From a checkpoint of a small segmentation model: adamw at rate 0.0016.
Rows from block 6 of a small segmentation model, named by matrix and row number. Rows with one number belong to one channel. Each number is 128 + 24 x the weight over its row's rms, rounded and kept within 0 to 255. All counts start at 0. After the name is the row's rms in percent of the matrix's.
After each channel's rows are labels from the 100 images, of 14976, where the channel reaches its highest value: "top examples" is what is common among them. Only what is clearly more common there than usual is listed. The data: simulated stained blood smears. In brackets: how many of the 100.
# convs0: first 3x3 conv (model.enc.2.0.convs.0.weight, 192x192x3x3, each kernel summed), inputs 64-127
# convs1: second 3x3 conv (model.enc.2.0.convs.1.weight, 192x192x3x3, transposed, each kernel summed), outputs 64-127

convs0.78 128 [110 124 126 118 111 112 104 111 102 119  85 136 128 121 119 108 119 128 114 109 108 130 124 141 111  58 102 147 112 121 117 122 126 142 124 110 131 120  83 137 131  64  75 160 108 108 131 116 133  84 104 105 111 122 121  89 117 132  92  86  44  64 130 109]
convs1.78 114 [141 128 149 148 159 149 127 122 136 178 154 123 147 125 112 130 108 165 149 153 143 101 115 142 128  90 163 124 117 132 129 134 145  95 103 155 128 158 171 139 131 146 125 108 169 159 165 120 131 136 142 156 164 124 151 157 180 144 146 144  74 143 146 140]
top examples: platelets (83)

convs0.89 076 [102 118 125 125 104 142 122  97 107 136 101 118 134 131 118 124 135 116 113 140 108 127 104 130 124 114 100 126  93 105 130 146 176 118 108 134 169 140 118 108 153 123 114  89 110 107 102 126  98  96 100 125 160 104  96  95 113 162  92  97 119 116 141 130]
convs1.89 058 [144 113  87 140 146 143 121 134 146 144 136 122 120  96 137 150 148 138 110 124 142 127 133  98 134 133 120  92 157 118  81 109 104  69 143 143 151 157 158 114 114 151 147  95 136 132 122 109 118 165 129 146 126  95 121 163 134 198 127 121 158 152 123 132]
top examples: no large cell (43); target cells (34)

convs0.187 139 [116 129 141 131 116 117 119 116 102 137  86 129 151 131 122 115 133 118 119 105 109 144 121  89 104  73  86 150 121 124 122 136 102 122 125 112 135 116  92 104 128  92  84 124  97  91 121 127 131  78  95 112 106 119  95  92 113 159  85  90  73  82 128 121]
convs1.187 130 [141 134 125 144 157 149 139 131 131 146 161 132 118 116 118 136 108 133 133 149 132 103 138  94 148  90 178 123 129 116 127 103 117  93 114 150 151 161 184 121 132 162 131  91 176 178 167 127 139 157 166 151 159 135 175 173 166 162 138 144  94 147 146 130]
top examples: platelets (94)

convs0.152 128 [103 137 140 123 102 108 105 111 105 129  84 127 129 124 131 101 133 121 120 109 115 150 118 137 114  55 112 140 126 123 129 120 119 150 146 106 128 111  84 131 125  70  70 145 100 105 120 121 132  77 103  99 111 115 119  90 122 136  87 103  44  66 145 121]
convs1.152 105 [136 128 145 153 155 149 131 125 146 176 150 107 133 116 116 126  86 159 134 147 134 104 125 132 141  95 167 133 120 124 129 129 145 100 108 153 138 157 186 128 135 159 113 112 171 163 169 108 130 155 149 146 171 124 149 167 165 150 152 141  92 143 145 127]
top examples: platelets (89)

convs0.53 137 [112 128 135 144 130 129 124  92 100 134 101 128 157 137 124 117 128 124 127 120 117 126 114 100 121 121  78 146 119 124 129 166 138 108 115 135 176 135 118  94 163 123 119  68  96 106 126 129 122 108  98 115 130 110  63 104 109 189 102  93 124 116 138 137]
convs1.53 142 [154 134 125 150 158 142 160 136 146 154 168 118 128 120 126 148 135 119 133 137 147 116 135  86 152 115 151 125 141 126 119 118 104  83 133 142 160 156 183 129 138 179 142  88 164 163 156 132 143 173 158 157 153 130 161 180 144 171 131 148 122 163 150 133]
top examples: platelets (90)

convs0.107 073 [137 127 140 153 126 124 137 151 119 135 151  92 127 157 167 112 158 134 126 116 148 147 168  88 125 155 126 146 142 118 126 136 124 139 169 144 181 110 106 125 163 120 124  89  92 115  77 142 118 107  80 109 149 163 112 110 123 179 126 127 164 122 115 149]
convs1.107 087 [115 111 120  92  89  58 158 150 132 100 123 126 107 132 128 125 122  94 104 106 129 140 151 107 109 101 132 155 121 145 147  84 110  55 137  95 132 119  93 108 142 114 113 130 131 120 105 127 138  90 111 116 130 132 132  97  98 123  88 133  96 100 140  90]
top examples: round nucleus (49)

convs0.72 103 [108 142 132 128 105 107 121 113 118 128  72 138 131 136 129 110 122 117 111 102 122 133 120 121 113  76 106 140 122 127 132 127 132 148 127 127 126 106  84 119 122  75  61 137  90  90 140 128 134  85  93 108 119 122  92  96 121 153  98 100  65  57 138 123]
convs1.72 078 [135 128 145 137 147 148 126 126 140 169 149 110 115 110 108 120 118 133 118 140 133 118 130 100 131  90 172 140 131 110 102  98 120  84 122 149 157 175 174 130 140 164 142 100 178 174 172 116 129 155 145 156 160 127 153 162 176 159 127 136 111 151 152 125]
top examples: two lobes with orange grains (40)

convs0.4 133 [108 126 125 120 121 126 115 109 151 105 157 126 134 113 117 173 121 134 120 114 117 116 115  94 132 171 132 125 128 130 116 121  91 133 149 139 133 140 186 127 122 184 152  93 140 183 128 131 118 142 151 142 101 122 149 147 127 154 146 152 204 156 116 130]
convs1.4 135 [161 116 133 140 147 146 160 125 121 144 136 137 133 121 141 147 131 150  97 142 152 125 150 132 130  71  93  84 150  83 113 132 164  65 104 128  92 154  99 162  97  72 122 141 103 134 126 119 153 130 137  94 178 128  85 136 132 109 108 115  72 121 139 131]
top examples: kidney-shaped nucleus (97)

convs0.117 144 [125 126 125 124 110 116 115 120 126 124 105 121 113 118 120 114 124 117 130 120 113 129 131 149 138  65 144 130 110 126 118 109 124 155 137 116 132 126  81 140 138  46  91 149 132 118 131 120 128 111 128  97 129 119 169 111 135  99 105 100  23  76 124 116]
convs1.117 109 [123 129 155 130 143 130 115 135 121 176 127 133 159 132 127 118 115 176 140 130 135 106 131 181 124  95 111 130 128 122 121 149 169  88 119 140 101 152 134 155 125 109 115 164 138 142 131 120 141 102 117 122 144 100 128 142 160 115 125 121  49 116 128 137]
top examples: platelets (97); no large cell (40)

convs0.76 132 [120 116 133 135 131 130 130  79  97 128 102 125 157 130 116 123 141 132 135 135 118 132 116 115 124 116  82 145 121 122 139 158 153 101 107 136 187 134 125  97 179 134 119  62 108 117 124 133 115 117 111 123 149 118  80 113 105 186 100  94 134 128 136 142]
convs1.76 139 [148 127 119 145 162 138 147 127 138 129 167 130 130 120 126 158 134 130 132 134 145 124 141  95 157 123 137 109 139 129 122 116 103  63 139 143 155 149 175 117 131 173 150  88 157 153 151 137 135 168 149 154 144 119 149 181 133 176 141 139 128 165 144 141]
top examples: no large cell (37)

convs0.99 116 [106 120 115 127 127 145 139  81  97 122 114 126 140 127 102 135 131 123 127 125 121 124 118 103 116 128  92 135 114 110 138 149 149 103 107 142 174 147 137  97 166 136 126  61 113 124 115 122 111 109 112 118 151 103  79 116 112 177 111 107 135 129 136 137]
convs1.99 110 [153 118 118 140 176 137 153 133 143 133 171 147 129 118 133 159 123 123 135 117 141 121 133  86 155 115 124 121 142 126 120 121 101  78 129 141 163 148 190 131 139 172 130  99 139 136 148 138 127 163 155 146 153 106 146 174 138 186 148 135 124 161 140 144]
top examples: no large cell (37)

convs0.176 089 [108 124 140 124 102 139 121  99 101 144  88 104 138 139 138 101 163 117 122 119 148 168 115 129 107 108  99 144 108 118 122 138 162 132 132 134 176 115 101 117 147 117 101 109 104  99 123 142 113  87  97 123 146 122  97  88 105 166  71  90 113 109 132 140]
convs1.176 071 [141 110 122 128 130 131 131 155 135 145 154 123 126 110 130 146 131 151 101 110 124 121 154 108 136 148 139 101 141 120  97  95 116  66 159 119 147 147 165  96 122 169 140  65 168 132 139 132 132 134 135 156 138 106 135 162 144 192 120 124 159 148 128 124]
top examples: two lobes with orange grains (46)

convs0.164 095 [150  96 117 108  99 122  99 109 124  84 124  47 101 101 139  78 167 129 124 118 117 154 137 154 114 128 108 136 145 115 101 106 105 159 154 100 152  96 114 134 126 115 110 131 119 133 105 103 103 116  95 121 122 116 144 127  98 144 112 121 124 113 120 133]
convs1.164 097 [107 151 181 129 150 114 149 156 125 180 177 150 179 164 162 123 136 157 123 111 130 125 144 172 113 146 155  87 135 134 163 160 160  89 156 152  74 109 119 106 101 136 125 126 171 144 129 156 123 108 130 132 133 157 123 127 148  95 144 167 124 119 131 133]
top examples: round nucleus (34)

convs0.168 061 [109 120 104 135 101 139 141 109 102 134 114 124 118  98 116 124 134 113 121 153 117 122  99 116 125 114  96  91 126 104 121 131 174 121 125 134 122 144 120  97 116 122 115  95 119 108 129  97  99 117 102 106 171 103  97 103 130 151  95 102 123 123 135 123]
convs1.168 050 [131 117 137 155 133 143 124 145 113 165 142 130 172 124 111 123 108 110 105 104 152 100 121  84 144 126 143 148 136 130 113 130  78 110 132 136 188 142 162 124 174 147 140 116 122 111 135 119 127 142 132 131 127 134 117 157 153 221 120 107 117 143 120 129]
top examples: no large cell (49)

convs0.178 135 [124 114 124 118 132 126 122  84 106 113  98 123 148 124 121 119 130 113 128 119 104 128 117  96 111 105  91 142 119 120 129 152 119 115 114 119 167 111 108 103 153 111 106  68  90 108 128 111 118 100  95 112 118  97  63 104  99 176 105  98 115 104 128 136]
convs1.178 142 [136 146 136 154 154 148 158 144 124 157 173 137 134 138 137 136 122 137 134 137 153 106 131 103 156 115 161 121 124 126 133 119 124  88 135 151 152 161 177 135 136 171 136  92 168 172 162 139 138 158 160 154 168 137 163 171 161 163 145 155 118 156 155 136]
top examples: platelets (98)

convs0.67 140 [114 120 138 137 134 126 128  89 102 124 102 129 154 134 117 130 135 140 135 134 113 136 117 120 123 113  88 147 115 123 137 157 156  95 111 136 181 139 133  91 170 137 116  64 113 121 120 134 120 118 106 128 146 111  80 115 102 184  92 104 134 126 133 135]
convs1.67 146 [156 122 113 146 166 137 156 130 136 134 167 138 135 117 131 163 131 130 139 125 145 121 142  95 157 122 135 108 138 130 117 114 110  69 130 141 152 151 175 112 128 174 151  84 147 145 150 135 131 171 145 147 146 119 150 180 140 174 137 130 128 169 145 141]
top examples: no large cell (38)

convs0.52 127 [132 142 106 147 132 143 145  78 139 118 117 125 131 129 143 116 138 118 125 144 146 135 128 133 132 116 120  44 124 112 126 134 144 104 131 158  84 128 117 139  70 121 118  80 128 117 135 123 120 128 141 120 130 107 107 129 111 119 122 123 122 117 150 145]
convs1.52 105 [129 169 157 137 106 120 118 109 127 149 118  95 114 175 142  96 126 131  85 103 123 160 107 121 123 139 138 136 132 136  94 128 115 113 178 146 150 150 144 122 147 145 129 160 154 153  95 159 123 129 169 151 117 147 145 117 133 157 118 151 140 135 128 153]
top examples: kidney-shaped nucleus (56)

convs0.24 125 [112 127 140 139 119 117 119 117  99 139  91 128 155 133 127 109 136 110 121 109 116 141 119  80 110  85  95 152 116 126 124 146 102 120 120 123 141 115  92 103 130  95  86 113  86  89 126 129 131  84  85 107 112 122  86  84 110 170  89  90  88  91 130 126]
convs1.24 121 [137 134 119 136 157 150 136 137 133 147 157 133 121 120 120 133 116 126 135 141 133 102 133  89 148  96 172 126 125 114 116  97 113  92 120 143 158 153 188 112 136 171 130  83 184 185 169 123 135 154 166 163 157 135 181 173 169 165 136 148 112 152 140 126]
top examples: platelets (92)

convs0.18 101 [140 102 109  99 105 109 104 130 134  82 111  67 106  91 123  89 148 119 116 106 112 132 145 145  96 139 102 137 136 125  90 116  96 172 142  91 142 115 127 139 120 123 120 123 116 129 102  95 116 116 117 136 109 110 130 119  99 136 125 126 130 120 111 118]
convs1.18 112 [116 162 186 125 150 105 149 164 133 183 176 158 176 154 160 120 138 155 133 110 132 127 148 170 120 166 160  99 133 144 172 152 171  96 159 142  85 103 129 111 109 139 108 134 159 143 135 150 133 103 128 140 138 152 129 115 137  92 143 163 129 116 126 119]
top examples: round nucleus (54)

convs0.17 123 [132 103  72 111 119 121 140  58 101  94 115 115 112 113 127 135 120 132 121 139 152 117 127 133 137 101 113  95 157  92 102 117 162  83 112 132 114 133 126 126 131 127 126  84 135 141 115  93 134 130 134 124 147 115 130 132 111 118 110 120 122 121 145 126]
convs1.17 136 [140 159 165 161 126 138 133 141 131 173 108 130 168 189 132 120 107 153 157 137 139 125 108 143 122 128 120 132 119 167 154 183 124 147 131 178 127 118 132 128 139 127 104 139 134 120 162 168 107 154 130 135 106 181  98 137 165 141 128 129 119 107 112 136]
top examples: round nucleus (56)

convs0.172 079 [124  98  83 117 120 115 116  67 106 103 117 108  97 123 106 138 132 140 118 129 113 136 115 144 140 102 141  88  96 119  95  95 141  74 112 123 112 112 139 112 135 130 123 109 151 141 135 115 117 125 145 143 144 115 162 124  95  62 113 143 120 124 122 110]
convs1.172 101 [147 145 164 150 130 128 131 152 126 155  87 139 166 195 131 127 138 162 154 119 131 140 128 174 114 132 104 107 121 173 140 159 137 147 157 148  83 118 108 115 117 112 112 145 128 104 144 169 120 117 122 128  98 180  96 125 159  94 106 101 129 117 118 127]
top examples: two lobes with orange grains (65)

convs0.57 126 [108 135 137 120 103 112 109 115 109 127  77 139 137 125 124 116 135 115 111 102 118 142 118 130 112  70 110 143 123 129 132 129 118 150 131 109 125 103  90 131 124  74  65 145  94  99 131 123 137  79  91 105 105 111 104  91 129 139  97  94  55  66 139 114]
convs1.57 109 [146 136 145 145 152 147 138 126 125 173 145 114 132 115 113 126  98 158 136 158 134 110 130 128 128  86 168 126 119 125 129 117 141  91 116 153 135 161 180 131 129 166 130 106 169 174 179 124 134 157 148 156 168 127 151 166 181 144 138 137  87 143 150 128]
top examples: two lobes with orange grains (44)